config.toml
model = "multi-label audio tagger"
dataset = "simulated sounds of rotating machines with and without faults"
train_examples = 39062
n_mels = 64
hop_length = 320
input = "log_mel"
spec_augment = true
win_length = 400
arch = "resnet"
norm = "batchnorm"
activation = "relu"
depths = [4, 9, 4]
kernel_size = 3
stem = "single"
avg_pool_shortcut = true
widths = [80, 160, 320]
num_labels = 26
init = "lecun_normal"
residual_init = "scaled_by_depth"
optimizer = "soap"
beta2 = 0.999
lr = 0.0035
beta1 = 0.95
shampoo_beta = 0.999
eps = 1e-08
precondition_frequency = 50
max_precond_dim = 512
merge_dims = true
one_sided = false
adamw_lr_other_params = 0.0022
grad_clip = 1.0
steps = 16700
batch_size = 192
epochs = 82.1
lr_schedule = "wsd"
decay_fraction = 0.3
final_lr_fraction = 0
warmup_steps = 3340
weight_decay = 0.1
adamw_weight_decay_other_params = 0.05
Rows from block 13 of a small multi-label audio tagger, named by matrix and row number. Rows with one number belong to one channel. Each number is 128 + 32 x the weight over its row's rms, rounded and kept within 0 to 255. All counts start at 0. Numbers have three digits each.
Before each channel's rows are labels from the 100 clips, of 14976, where the channel reaches its highest value: "strongest on" is what is common among them. Only what is clearly more common there than usual is listed. The data: simulated sounds of rotating machines with and without faults. In brackets: how many of the 100.
# convs0: first 3x3 conv, stride 2 (model.blocks.13.convs.0.weight, 320x160x3x3, each kernel summed), inputs 0-159
# convs1: second 3x3 conv (model.blocks.13.convs.1.weight, 320x320x3x3, transposed, each kernel summed), outputs 0-106

strongest on: piston engine (49); text has "hum" (26); text has "mains" (26)
convs0.183:059104134079102064071172105158129141069167098197202134108108149112177161157139095082162095153112117167187128092130153087113105162087128143112127126197134194155161158113113140177063132149126108092159123136126156136095150137140198140147128128173123138124165145120097129124143079095166119117112117119174102121129128174145142090143114129113120123158157199162112106127079092173144115122165083176158145151150110125116137130126150147076146113106111153171047110140122138120138210095054070
convs1.183:196129149136170154141158141160117098117204079123071102169123184126108138145109171086108113153104109115117079129087138105108133146187048185108132092129117123125131112131066132157096086090157144105110120142131102127065141183081163149124044104138083089141126109085165174118172085088102119076101096108114155114075130179089115

strongest on: piston engine (43); turbine (42)
convs0.3:130158131174103128147088099140086128124109154104097173053156113165107096164162070118175136086106147135121155153164152175118100127116097129140139161164136148129131141112133131082124141143137124140069126096132106094075151100111113146132143089070164089135078078107157181098106110095130138136116135113174157169156125137105088163106092121132104041159164086110124117074186131092032183156120159148107086099123073122124170210114182074154120091118033141123170131127109110162187142138129131
convs1.3:114096103105150159084104145165072151091150124135166173094203118129093083125124128128081111135114123124106135108156125149137115091112127131114105070096104086084146073082172100095202119128137065147116104137077081154097166047177134161124072165089099186180116150101115112178178105166135122113156146115138138091143149078146138

strongest on: piston engine (30); pump (29)
convs0.302:111071113143113111094112090138153118087142122115103118070113138108129094144153158104051101074159150210127144140146126199122155132125066116094096147115129097139072181099188071079105128131106110151108154144083124151168136122154107101111119103138119125081151145092194098111169104114187141143164133041124112177116089127110120168082177144116109144144127104100111089144147113103120109121140108138124129036073074089108127116123105139118146150201115144058216129167111109159088148159158125
convs1.302:107110095124086162150173127076112155108148110108141158136101146151077158086127152170071150122153122167104151134134087162132183166100172123134126155113121080139181102126194146113147109122121135131175115133165158094112115133150168078160137209146136102135079084072098119176149132169107083139156115112114130091059173071107118

strongest on: piston engine (54); clipping (26); text has "clipped" (26)
convs0.45:118133108198131171097150082163122116106138070099116158138128097108092054126147114106092196149162122116139148094135180188154148074150125128098113125185174142145054114159136129156163126148160120058111111123135089093099142097052096148205137100134141083185128151135130147131063117149125140157158137112111107134130128161193134121136102171084116080120114016118118110074132144106130108042170134127096145131166076189184140153132154110136126103103123132148123108145108126080171134139113132
convs1.45:172087112111104078132112124063160118121129116098084150164115085131066090127029123149123112144125115116135113162092120092151074132110152096121086131052082139164111100103132139163122221132109047142145119143169148187140211060090140121133107120181137124139159132170078157140122128102130132123130095142099098096119161140113166

strongest on: state: faulty (84); grinding (32)
convs0.278:052117110185135094166133072094126152065133151099094172181138122114103142081135186102085102155163051132143118089129110077081138151152119137074141090099121172121173160134165048075145186058141110104096137139171130113113089135099128152116149168188122145082125096120087174121071153177101150096125123108086139130130153132085155115161154125102107124063115145096124141135171133183103113132137118097175135137140111133097131123129139150120048115148071148111145163071128181202117133125153126
convs1.278:170117149121182109137135092154180108073096104145125150111177165111147074151108137142076188091170102093125125140114148115081078134168105117089096130134133100122127139148152123145120143110129116154168178146143125119154108100130108162158167126148205056089147151108122106153141090076157075130112143142144124115076186122088125

strongest on: piston engine (39)
convs0.230:038148116108062115123092134081104092136164122180116093093155141124153112114154141101190161203211109119134113150126103194140113160118128151167137123142116105134069099129182142079111115194078140131125215133176186143159111083084087131164146122191109157171107099165135187083125118115124158124134165158109120110084146125098112093143124161109104070150120148113105104217079093139143092129125124087095164115140111138134152125140106085117080137145143098172119098162106139124143090070144133
convs1.230:090131109158159103134096134145143108165097110115123117147156078116098163152138104138091100129146118079149169153114112115130129096080121136154060171132124085110122083090178091195134078141096107155097132160074078126148125107143105102131136105127143180133133138108166093117134126110207214111107146099039083093157103073164146

strongest on: piston engine (40); compressor (32)
convs0.8:140144065122142094113133110098106171123138105163136193112110123206072154061145096110132169137136134134123151101096190092137096147255106141173111133149106155077098085142128164080125124157111078105127118137178158129123138135142142185137123147092112089106127185170155081136084153155139118118150092162088101148121155148147138104198116179082141167123129155089144065119170152111188117139097112121123091107094150145123146088156124178109098156131123110105137116135071167145079202179108110
convs1.8:151159128120119098094169119145140116133124131123168134107088106115085136113136092103172125091082115070099129054170117158161156145180168119100083152093132184158114110110131119124100096171142163159135099164113087165106163151108151124136107123146133072144123180223145147213121198122107166126091118161137129100100135122128150

strongest on: speeding up (60)
convs0.136:165070062056139168153119096088110095121071051091118146143136135180142063124075198127145135100187105160106099156119074150152142164173140133091146107164133133161122184165102073138102138129098119148168132120163103120154092137132183159084119173175110128098116165188109053128136138169149109160084119165216151145130156148155125143115107104112198101073100127105174131132145093063102116137165138142103134110088095152131138122125126131139131118122178127098125127142126150085170088151070132
convs1.136:156161169118098145164108112130074168103107073174132149143180129107133142161064106179075121196120140075167129161188074185110086089075108128077130088117131136198132119146103115132190126104159095126100063135151115145082087132142169124124179170162142103167091144118114138082109094158082090108143135148164105082134153191151134

strongest on: state: faulty (87); speed flutter (51); rattle (44); grinding (43)
convs0.143:122167194166138103115054163112142154111132159071169131157115052106091066100138143102172073133104107125145145104207128083099094189153116141136114128102164106084154102126106084120177163148105158154118116088151146121097142148106155160139146127132212150132118237119094114135121101120101210119093108087054128110094140134129113151159135145132152121136153100106138078105096138132131178176119135107143147135152124129148148175113122143111123196142100155134068131130068157071183106134072118
convs1.143:085127121064127109130116119063157141115116153082079123147148108145117173134148085097094137132130133177096142137198166154117163182150218147162150071147110092147051137116151155097113174095117086158175176088113106180134193133169114130083143093136148153124140114083119108062124153143083145105057117136091061127123069117125156

strongest on: imbalance (50); electric motor (32)
convs0.275:069123180180086138082112150127103132111176167134158076104162106101124108081198105088104129098153144104052128174176139208147146093131093101100157195123124157155143144110141130108128149108152116110149125156106178061096136104119092100136053121088156156154138159130159163164119169153112175125124147145155135088142132127149113091157086096078091075146094141097037116115102129131200077134112132184138135155157152119152131114109163060140137152193123151148098144135177158133129072130119093
convs1.275:141156185110078178134075152118121132169124143105099170107138108135136131132129136110109212102151130140149164128137113116116078135138089140153112105191170045091122181144073157117070070104155124110151154108152102120158163163123115093192137123138077091145104098146097162102203165158126100125119127059097080113143151091130093

strongest on: imbalance (68)
convs0.130:190156131078117134145085136143120148132150152080120125076110123240135132139158153084130184106086169100059152081100135165115155101172114099149148122110141120186098127183135139144125144104087144112174151074119094051125120154140095116134122130138102140120135115092106080124102109063161096087203106120147145180101162128131128150138093137134134108093047099131125087102117110071111092075144130091132149168110115119198160118148199137157150147151106114074105172170145167153124085107146185
convs1.130:105141113104186105141160093200097196130165122233112083108090149114100138113111149133155133147191070132136151176128139092140129131073132137155132098152129076111150094101106117128105118141131133217093148100146138096107093146141154116131147087135130099102155126064155154078132128096093157162079082143117106157230160140137145

strongest on: speeding up (63); grinding (45)
convs0.166:103103170147122171128081122115110139124097133133109103129098144147066168138053132075126145162148160127098104118130127160134142090220172134129109139089129194114094128140130094125107104141149079061149113107091164162127185048133133124144131103129168134151121151085142107134127163123111080104190170117154124088127117144150197087147103121144110117108087108109174148181169104128171155141054103103159081143119149155162143068161176117085184157149127109119047099117195176170167142144183120
convs1.166:139152215109117131142162127148165089149145106135097157126113107114143119145118145133118107108097112118078169153135126128091158154162138164096155096113121125154148161195137110088124189118161118127104153101120186159118197126124086155170080196122104155138142103082146132131160129157097141135132143195132091089193096062101100

strongest on: state: faulty (99); speed flutter (75); squeal (43); machine: compressor (35)
convs0.280:177127124120138146127138100138172130191069128150133138121154169086125163163138084115109096144145166138147153104146150113122115255129175124180106169208101152127160139103093125093154132131100129150145140172115087141131139121113093084141111107065118084138098156148105094146099116112131100143151083090141154126155141075155134105184142057130145122160107112147116149146133117157126137154122138143153204094095157082079127116086147134111136141150138146158172135121000150064105112092128114
convs1.280:118164119149148142203095127093113137121102090120108185070123150066157107122115143136131163131176197099115143114130124142113101135149144123102143075122162118073127101167134163104230112123099098112171115145120109101107128189119103111188116089096141070158110104136119125097140136151135121139173116112159114128095093118198142

strongest on: piston engine (45); clipping (32); text has "clipped" (31)
convs0.77:106080111199140148233073129100165112104124128061125165132139157144114066131136186090093161155113135114119161152090114141114093116136120173094091158084131158113102090127073161150130082144158103122102145106144118165085127090127133205131115159103062115110138145110131143100132135166108093102148125124158142119147168154135160182136172189100105133104116129062108111094161155144143150128123069099095160111141122099177209098161120099100070162112179062188143153159109155119143157081120173
convs1.77:129135101162137143089077153104125133124127143140088074135114086178174136146095133109131103168195104073188088134135099118085112139149083185148147162122151189117175125123123127154103131122143098080136177124141103150109124214089147140147134160152125110166109181073117100146089136156110115081105132052111133035122117088130115

strongest on: state: faulty (87); speed flutter (50); rattle (49)
convs0.264:146128085182132151095137111166091084156138159125124155111120167157080129139123079130166116056100068127150077101145156123087144201011137145137134134113072116095093163139169128153121143124135146141127111131159139133083111151126148104127149096073094123125105085137120142092145107168160119159064126159073158128114120184186176135155179084094142168106119097122114115117171143088143141106151148147147193118100118109152166124149068117181108119079120101123101072178060194099093149126140064
convs1.264:133110096101153141086134141130123093080160145158090113163118148129130131080133119115181063105177054128150102139127085097160117161097099136091161140126111109128136124097117078058160093135087152191132128146110139143178080171112178113100121125186107116129106193101163165134212160144108121178064135086105180109152135071147145

strongest on: state: faulty (86); bearing knock (69); text has "room" (61); text has "reverberant" (61)
convs0.290:094140154148159150082097155136122136123097127091103168104136056126161133158104115117103183082125092165089147136158093143142162112119113104096120146152127106135151157084148117113154159140172173096085119120114133077128154041122150125106087199087147130143109152159137109214184113125146087152075142175144106138144126092100078156117123128130129036139123230119128152084075134113139133128139123131135118110164116129079144143075168106138161133097075100179022159116138152119076150190119110
convs1.290:126114098159128116086074093147066091058132114150085155114221145091152112129147133219135055137112127095096102108094117172087160126118158158216106086153120127082108120118106123143144097130095117135183139140156078124111146124106120129073126161157073120085093174132079138079144125106153159129181037110105135086094113117106144

strongest on: speeding up (60); pump (40)
convs0.32:107135116161221179153055147098065096094097156150114177103069123192117157179135181124131163110106086040128167147192110155094113099127150083133091107091104066116143130147097150099145129123147082145107101185107077150156157111166110157126136098138155110090125103138115087145146128186169091131187079139128156111129128151133098116130138137163174095129141117139203146088115132131168211124155098134087098154131148112177095133095075155130142124123074190138115099130142117126159126117150096
convs1.32:172097184144071133143141131134101121126119119114130090129128113132158070095072122183128175090149132161120098132127148117099113157128120086153160076168113131149136073203134100151173151178063124182111104115104154104107039163140098088093079122133077103145114059159159064134103105171110124135140140107134126095066108163157124

strongest on: imbalance (47); turbine (36); clipping (34); text has "clipped" (34)
convs0.200:134110182162084138213094135164101156113073099130164143139118111095104117108115172083152115188150152068104124101139175183125143120228114122169134144129127181113139110092157135154117166107105132114096068124173078137087126168113090124125156106124120113109110085242151126079041120105134118061109102165120150129076157084082119132112103184118161120152119141102124098118127128116118133102109152070151134124057086100158128133101127134147112207164143100163154159121139086143141119126137168
convs1.200:068152180096093092103147129091070130072157106138123142080126148163138163122140129098135091075129146164196101143122138109129068155112116106148165064101153102112140195126142101148144112138141149133109079057060134130140099146098083126111146112200114180198102102152118099140110104197110102154093105161087130113135171062135097

strongest on: state: faulty (87); speeding up (60); imbalance (45); grinding (37)
convs0.17:102180152167181130081112179110149104114109096103091115122171130105139134166139174170104174097105119117126095135167138164104139103028148138097127088141157139128079108105121169015156085182077089137073143102100098097123126153095081053153140070122122104146127108125126107130165137139075150164086127128112130125105113089133141141142109140110105114114097098121186153104102177132108138168124133058082174101128149138143105199097168183071145115139069137162135183132109126106130134109188102
convs1.17:104103200078101198109181150127126153083152158081103084092073172128116139181142121179087128116113157144091153149096118079138134068105148119076081118185065108140114194130111150069125183104204128088105139165148129097058140091123075096097136134110156142117132098157114089103149140103128159107162105126110115163158139096140110

strongest on: state: faulty (92); squeal (80)
convs0.310:158131098187143128124116170181178172148191088095141133092083137070156097137076096131104118115117019085157093180170156144118060146074153140130111124076083092147114140126132141154157108134141125177108116152082116135132064141085149156117120093161111127125163066144114086128134078111160074132092145109164147139166135141160126056165104085102174123117067087087100123076141151140145087154117137091105167107144131116158136163213130132123073163167110105158121168091122152096112115128111122
convs1.310:085138141107203103156158151142132145111148172197122182100158110120136101144166101059166116169118146119121080073146184188101112147142234153134094094133128127164126149161096164144144150100129118169088104092177126121108109148126153161147186137139119179093121096113175100130086177119136141125142113114109145055149152134103142